From a checkpoint of a small multi-label audio tagger: trained on babble in 24 made-up languages, each with its own sounds, syllables and stress or tones, from a formant synthesiser, 39062 training examples.
Rows from block 4, named by matrix and row number. Each number is 500 + 25 x the weight over its row's rms, rounded and kept within 0 to 999. All counts start at 0. Numbers have three digits each. After the name is the row's rms in percent of the matrix's.
# convs0: reduce pointwise conv (model.blocks.4.convs.0.weight, 192x224x1x1), inputs 0-55
convs0.25 093:536538512486467558495506512475493477507463513493492549519539447496491486499496503479510532474512482509521490544489526556522521504543496477497502525522462463492488488505
convs0.26 103:477458544487473484455464527495505486471478516502460525496480491504481477550467492501467483483492497539490546531467507491491472488476538523506494484504497522459505489477
convs0.27 098:467452492468494483466508492465528515536503469462539483488438506534502539518495470486506526448509473504479508523486518519495471471478495511493527500505485495533505484486
convs0.28 097:540511544494458501531476513498488465486500469530501480527513498436503485465473521494490449487481538529469507465482499470518554489476472509478525491484490494516495487508
convs0.29 103:465509519456523484487487439523531509492501480519498486532504525511495492530475493517504514467486465492523501532473463462498480486458532498488505503505491541483540494468
convs0.30 099:499489485512456471514518480482491483478551481504495516543521481501485524512483495509516510536528505472484513465507481498531490499527472484484519468473477499529491558500
convs0.31 102:524466504476469459442521491484533471438477529466523541445465478527527490504485503513544551478505503446502478477485492501487508491548529520478487513526459494474458464517
convs0.32 098:490508503497490566509496483490545533521523497484464474521474514483464472482536507473508502505510444515530477496530505486491515488542517500466448518512497468486496459508
convs0.33 102:485448498530533480507489454482480472490483517476512487484468506528518536517498513496498533514524470495486505474494529522510479477503494483477538513497514499523505461509
convs0.34 106:443479494553512497530480460520482507457480431497476517528483513465506502483509503491539486479509487490483472489473486506497505523496536434500493476458479498477469508492
convs0.35 098:493487512454501511533498483479493456478486552484505484490497503482506502514478498503494503510495481462445514497466486481469507483471502542476449559483482557487474525504
convs0.36 104:516495486478460494517498542493527475501531512490473490475483460523478502480488456498511506541453493500526510493513491517453505477500494538497480492514449482521504482480
convs0.37 109:482486486461481480511477466504566453507485479535475458504467481478472497553465522526476495484479491485478518491500487450517488499480514525466473495514515531482514519484
convs0.38 101:504452514535504480520497497490515494473489468511477504537508511527469505499473509544501524474516532504498498474504484519520470507516504533489494514471526506508491506477
convs0.39 097:506487468504532511468518537453486451490483479506496498495490429475485455493467493483496479497510494489513457514521504513491487512530507521500458483512491478488497441559
convs0.40 104:510515497461452507504462495461543479578520465482498486505519459503489529530503476450428483494486465497497489574480521492477495510428543502513486513492495496496505486505
convs0.41 104:482478519499576505487507471540482481572493517511504488462499475532536524528491475480482510498512506525508507569455517510474446507522501471507498501514497531506523487489
convs0.42 093:502532489508477568494504497518473495517474475517475491537500519470481481513476460508510474530511520505513483510462472470549448482463518504501496457499490473481467492497
convs0.43 102:567471496501489517508533510481492578481458517494460514503484485490497500490469504517536490515489487492534527479485482472495471506482510480524492535514454532500494541498
convs0.44 102:509499505497500471489469499530539484542467506481473487465481472471490521508451486522470479479481507486497513561525469558500544485472500537507511506507528498499509536472
convs0.45 102:465481531511599548479480482463543494518506514471489523500506465525500509505494517502482528505458519511514504548508476478472466477455497484485516503504530502476496464508
convs0.46 103:481535511510478535494526468481509482509474526487486486526540492546500494507502514506482468516484473510522492493512557493550541488513530469532503495538465480517566466542
convs0.47 104:498501457539486567512508502555466475576488507505483478492452474508465504497495512493488512515481539441489489523477491453496511485485443476520473522520552464487501500501
convs0.48 104:466522504443462516534520494504486489465464483514458481437458578476461509509471529511469493473436495497505480526477500483515487490460501560506508498512457462503494504523
convs0.49 097:537522523518509524601475500474498487503469516500471488507503542476505467492522518482457484509499502508526469460499481484491506484485499537483501501509490507490468487490
convs0.50 094:477507477427487471496538510501526497483519486503466516512499508494478499528472498532531484482503420512493511492501532531505470472534523473488436511509457492519485510503
convs0.51 100:556471472512501493547529447447490473531545498485516491481516453505554511490496469500510501540484521484491490514457483510506489486491546498458477497503521483518517504513
convs0.52 093:490495476483451543423541525488514484507483521495553502507481511529503483541464495496537513540477472498540536499445474514497516500503533489492533516522492554528492503502
convs0.53 095:517516543477560485496483514558512491502475529494482506513458460505502481480454548504461522462459510503459509488505514499487497465492477489520493508490449473447503505507
convs0.54 103:496510476513517521511492455509534467507490511460447493521482484464501527490482550498474490480475489478487499522519521525477565503437505509492472518494490485467465529530
convs0.55 099:477490475568552490493484467485453498468529520460478481466479494530512485471474547495492495505465469514521494510466474475473500508494540477479508503493500504498486477496
convs0.56 093:479481486531512517523539493447482478525491456519508495455484490524536517495450475536524484526551531531492481506472499493537496512507499533485479527498493468518471465478
convs0.57 099:477523481530527567493519500478481504507462515525496489515509486479452508517451518511481489482489499523540491498500476501529440496534502525472454529524546508510507455488
convs0.58 098:485475527509523515497488482531462488496469509465464500526484493501522499501487537546513478541460508476488509481505500501483506506459483506467506462508462495522493479501
convs0.59 107:522504513506530516497538453492521455491497521532474508482531513488546508504513492531489479549475502558491499536483468501569445483483534545446539486498490509453501522507
convs0.60 104:515513491491505497502547477474505525525537484488478478508524489538498583492515489491513545511503466493551463518520520506561486504476484492498526534496511468487485502501
convs0.61 093:487451516470500517462483495507508500450547479487473504432471484501522520522490521505516510520443506508547498480518484515519477493480467557463525502475504481520517481488
convs0.62 103:485474526518476529490503480493521507494479472500500503498492486499467460552552523467552463465492557493487465518539530528488535476483522501472474516517515507477497473504
convs0.63 088:465452501496540425464485488505502504463482502522520504511501486523486544514521484436501511508468504510529500505497509507508489476517480530527505557489502524529504492472
convs0.64 103:511495497490441516456482499513436469472512557490505499462458479489501511484488535508488530486479499520507494490497554528484553458478501511478530508498487532498523509503
convs0.65 097:475483458508493488532490500481456510534568490500496473503476475506542492505460464521489513531527480485496514464470518497481502498495455486509518465502504527533521480507
convs0.66 104:523486515505528478493500482484492470456492492474505488477480515505467492517462501501468495474447529506535490522493475529544502480475445519480518513481474494479500509546
convs0.67 096:486469511499490489493508486519458484503506488498491497477491513490522527495451508504469495523493462574469486497438485505519490506481501532514537476465451455479487477480
convs0.68 095:551499464470507474515520514483487473464540469481490511485473462507459473507462492441522508487499481468508463514492488519531534501487463476462521518483469503499520485535
convs0.69 100:466484527549548474472485469513521484477487502511491503524492474493498489540509515459493489437471501503494519506510478498484443454477522509477478477531502575506493523520
convs0.70 103:545500483599508510499496470507490482504481513507533477547479473511501478513475498477468480495483553497489526510456479542516512463551523497480485501511466524487482460493
convs0.71 103:488536516501479503538548488475481488473449456529447487502461515497489477488480493506515478511488463480482479444505507515440531459469481482455495516507502442493511505503
convs0.72 100:468521523496460504497481499558485474524471513489486497528478463503490499522486542485486501526469496519503506506489470491491502452486476484505487519525548500497529491498
convs0.73 105:526507520494501512512511503476496544464509509480534481506484503546491505470501554535499501530492458500471477470572529479485536448472482514453480504518533443488486460491
convs0.74 110:546515476538553461536488483495530426493494480515493497517454483491499467527495505443533473466499581503505502538461507489489515470494517504502500515481470476488468501516
convs0.75 096:492447502508514488479531527478464512478468515496456478485470530493497507484485481516487492536475468503519505466530529505500476447515512479459488509551510442495506515494
convs0.76 101:512487513482534471493504478515492497504512527511486495494521505506497521495493501518537504538497516541518566479494522500506517479519507534459540484510446560517501518466
convs0.77 096:499507460519516458521482496507478424502491490510484521518425460455484507468475537488468486541513474522512475501500470465523490501549528447479511501512488447458500450499
convs0.78 103:497537492464503513480527483500507558501561492505504445494514513515460485520525493524490482528481475505515513470520537496502504497493516489488488480501491516538546446455
convs0.79 099:474508525495497497439521469505525513493470515543492490503477472501500504493551494465509469514497463495530468511508491502521485459487518516470504556520499485522510505483
convs0.80 097:514487473488493460553485502486538518518472467482482508460476490514501527505501462481548504489518529463479477516482511489508506528514501512520509469465523488504483526525
convs0.81 100:448502518516472518482492509521473467492460529498484494483480532511453498540498524495480500474479480518485518489540487478493499451541491492487480523493509535506517510526
convs0.82 092:483513496493503535485483485497473556484493489503493502495496517481476491506488513501491512521473478481504513483495516525484559468487480482509486537554509481515548539482
convs0.83 098:539492500520547486521452520509491507464481478484479519507441461467471480500480495479560454453505597525478448532511468511541558531518528506542516466504497485485456473495
convs0.84 103:480492523450537519516498530479463497469482521525510488483456572462507460475517534498485499513470482507470489496503487461533445499494513574490486527504517505524488495520
convs0.85 101:489545480529502542501501479475457471482511511476487460476484557485480485499491554551476505520457488497511487458536517458526513512486511518501498515481525519505509498478
convs0.86 100:487515514525496509537492463462500527511494505487485477495474494476484463483478494499513500490550509544476504494519501536511511488450493494485522479457475543499499494491
convs0.87 099:516477518485470482497498523489473512482511534491483493479496487528480500491495507537465508528455482490508488499512535537518555466498482463461519499540501481507498503489
convs0.88 097:525459496519507488516548491495496517507521518497475514562541509471525537512559470478502498500529525500527493496532500530564493513510504450481520455530505462501503526480
convs0.89 104:501464487527544480514506438496528490481490434497500499526468523465499480502498526487485496451480468479523474481479493452507493508488509484502476514501491468495499533494
convs0.90 094:481481452506524513478472535506534494465487474487496477516603474518474520529477484494538524555477481531522502520493457484536456530506531507489509484501479535484469495509
convs0.91 103:515511497468520456539479502502503514470478526513522501535499449469484498497499516516492484478498484537468517524537484509486449502501527477492489505482493480521518517450
convs0.92 099:456536466461561467536488479495513494464476482495497495456451560501496504511522522537483543501475511523505507543515543477507471504440502533504493543497527531493461477478
convs0.93 104:495503499491496489521543485479505493510468582477457506516485469500466454485489518473523507472543473492484481521476520484518503470529509471466513515518470526495458487532
convs0.94 099:522480450488505508517499510503517468546517495508510527480489449580488461466476458505544519514507488531501507497506474560491486476565472504510507473522516491532504495456
convs0.95 100:508510455510560466507493486514479518492512523468519514507494453480491522483479490495485511497459494547516500582483469461473493511450501476465465530471529501494483506491
convs0.96 099:499500514523507469515514482478507505515478466464471500485484500500480485470555523459475516483481534513502489518599526533503562495495464492498487526493519496515504484475
convs0.97 101:445471501526523461493482476538500494456475499449486477516510489516514483465487502499501466432478499539461495536486513492479511490512490488504528469491505482506506496493
convs0.98 098:483503493502531478487496540502522504472466501499501525464494479472486516518490494504475497536464507511468504521519489511484492538515466500497474473490495507515481459492
convs0.99 099:522471483494490484502487501479496477504496506519481522479494460568471482500528503511500477520514494467507505506505520499527471508476453551484494496489502495502509492490
convs0.100 107:491461495497490485524444462511505514513505475462478501481515496538530551517500505511462505469487519520517517540485512549494499473433517474482544494517533508522482493467
convs0.101 103:468502500499508470545528452467507464556500532488511516505483466516522528457471479473489495534531439499471516487459516495515504501492484513482502493472467510512485484527
convs0.102 100:524502447486481479527511470459492492464474470524517489514525500451473514496476497518471514552489487481466486458482473502551510516518496514477488533471479490488471486520
convs0.103 099:480459485533483469427499519518532530515491501501472490459512461512475508488588498452519476481518445483516499481530494510478488488488485515487493529504475500519542493466
convs0.104 106:485515543521507458497503507501500481492511518508467469521481480493529538503547526472464531518518467492438475512540541519496512489456532472466474522529506488512539471500
convs0.105 095:467464532501505469443475478493515481481463536491491488461480477488496478533449510539473478490491478515481495470522471483478497487477481573499469485536501523531429517474
convs0.106 104:570490496446427467544502454475498481456515516471478537504506466469512483484466501471523473525453512500464489460463456491475509468491526487464488461481503502473464547550
convs0.107 100:520527535485553490487521520473505514516503492509504510503462505549479467462540529453572459497491532493504483524553502486458457444487495508465461517506525516488492550511
convs0.108 100:499483511584573489495496572508525508499500489504492500502492508498470474498491486469496490514477557452486506525512515509544519490497493492508459474523537490502472491511
convs0.109 103:478534469466463464500491517537484503501509548515489490478486479483504499487469517496520503526510497544529518490488491489474502509542487522517510517523538533528444506486
convs0.110 099:503487464468483476490499466451510505512518460485504495465497479504496455485504451515485500504510496522489487505474519454449525516534487521488491483512494453485483497498
convs0.111 105:522489522540482423505549501485501533477531464512484575491530531500508466524479486468519482488451526501494458497472522493491503469560537511474479491492480462468486505478
convs0.112 099:540502530503525471502504476497486493465508524506482472505464524478489511481463511520526495478519494513502474461449518455516494478453549527478532524501452487466504548550
convs0.113 101:470546531455495486530463494504464518485499512501500504510463535468524492442518568526454509500477501533505498484582526508490560495496469533489491544512504460537550478523
convs0.114 099:520507489528500467515471517530474516494520510500504513505520519489499510474529512518464508460467533521494472517497503480535537493509489528521530481459495494508499488509
convs0.115 102:556506507483467475543529475508501487483481521515459544530489473502514481462485474475522481514511521532468503532440491486462477476500532496480470522468469522442482546500
convs0.116 108:502510476464565499524546420509488545486453447511509514482488498482491530520481465510518486484533455536473483517526482572527490505511479491462487482513510465507478543493
convs0.117 097:505488459471488479472501472491469498499501534475504511510543459537534524526484472513513502516540547503469518508495458509497470493491480504508503508534456566482505486535
convs0.118 091:510511490525423504489482522502485492506467489477476551525500491492483481511491495506504472520513519487496458515498497501475570521499502474534515450484448499477451488481
convs0.119 094:515524519453471460538475477490506475485465509520495499458523533501502509512536461524507545491497479516502501495486437491502465533489487532483491520499508521487499476468
convs0.120 103:518482489511501511496481497509504483486529499510500505504501505514523503507477526469471505530483473494491493433463491467453516486431484488467539552516467484494493447524
convs0.121 099:459535480520459519558467501486533458486496501536463499527509508485507519469568499469463495529488467476507529448502535486491446492477548472480451555513489534491486508492
convs0.122 096:465521498529499496489513490462498506495524498543461524505466507507494498516467488473538464511508495558495502492508470471475439477531504490470446530532539521499464507445
convs0.123 094:527497481458474480500537485487484483519489492526470504506482507517482478515443464498445487443485491511521463487478524462560474458493489479511471470506491482498473500521
convs0.124 094:567515513539516488496562469506490514486488458506528529517504465496484488503531481462520458484490496493496443521533523493522488506544501467483477519491489486491492519541
convs0.125 097:572486496559500504510539510476502502543505509493475478523482458475477534496490498499490479487538507477519499493480486528503507485483482479488487531491481461496476467531
convs0.126 104:493513471489511469467480487529479510469510490490492489506443509446470512490493522513502443507469499532477498542475518487482527495488528520463540488481504463507498452498
convs0.127 096:532488454505455487481496500458554501592498490474470459482483444503477463473483483449485515496532487516473495503460481460495522498490487492503484469481468510486503511537
convs0.128 099:508499454487506513509526495505492526474523512531487505413462505511514513501505518509513553486515494529462462504559494504565469481481503590480509524510526481506466490515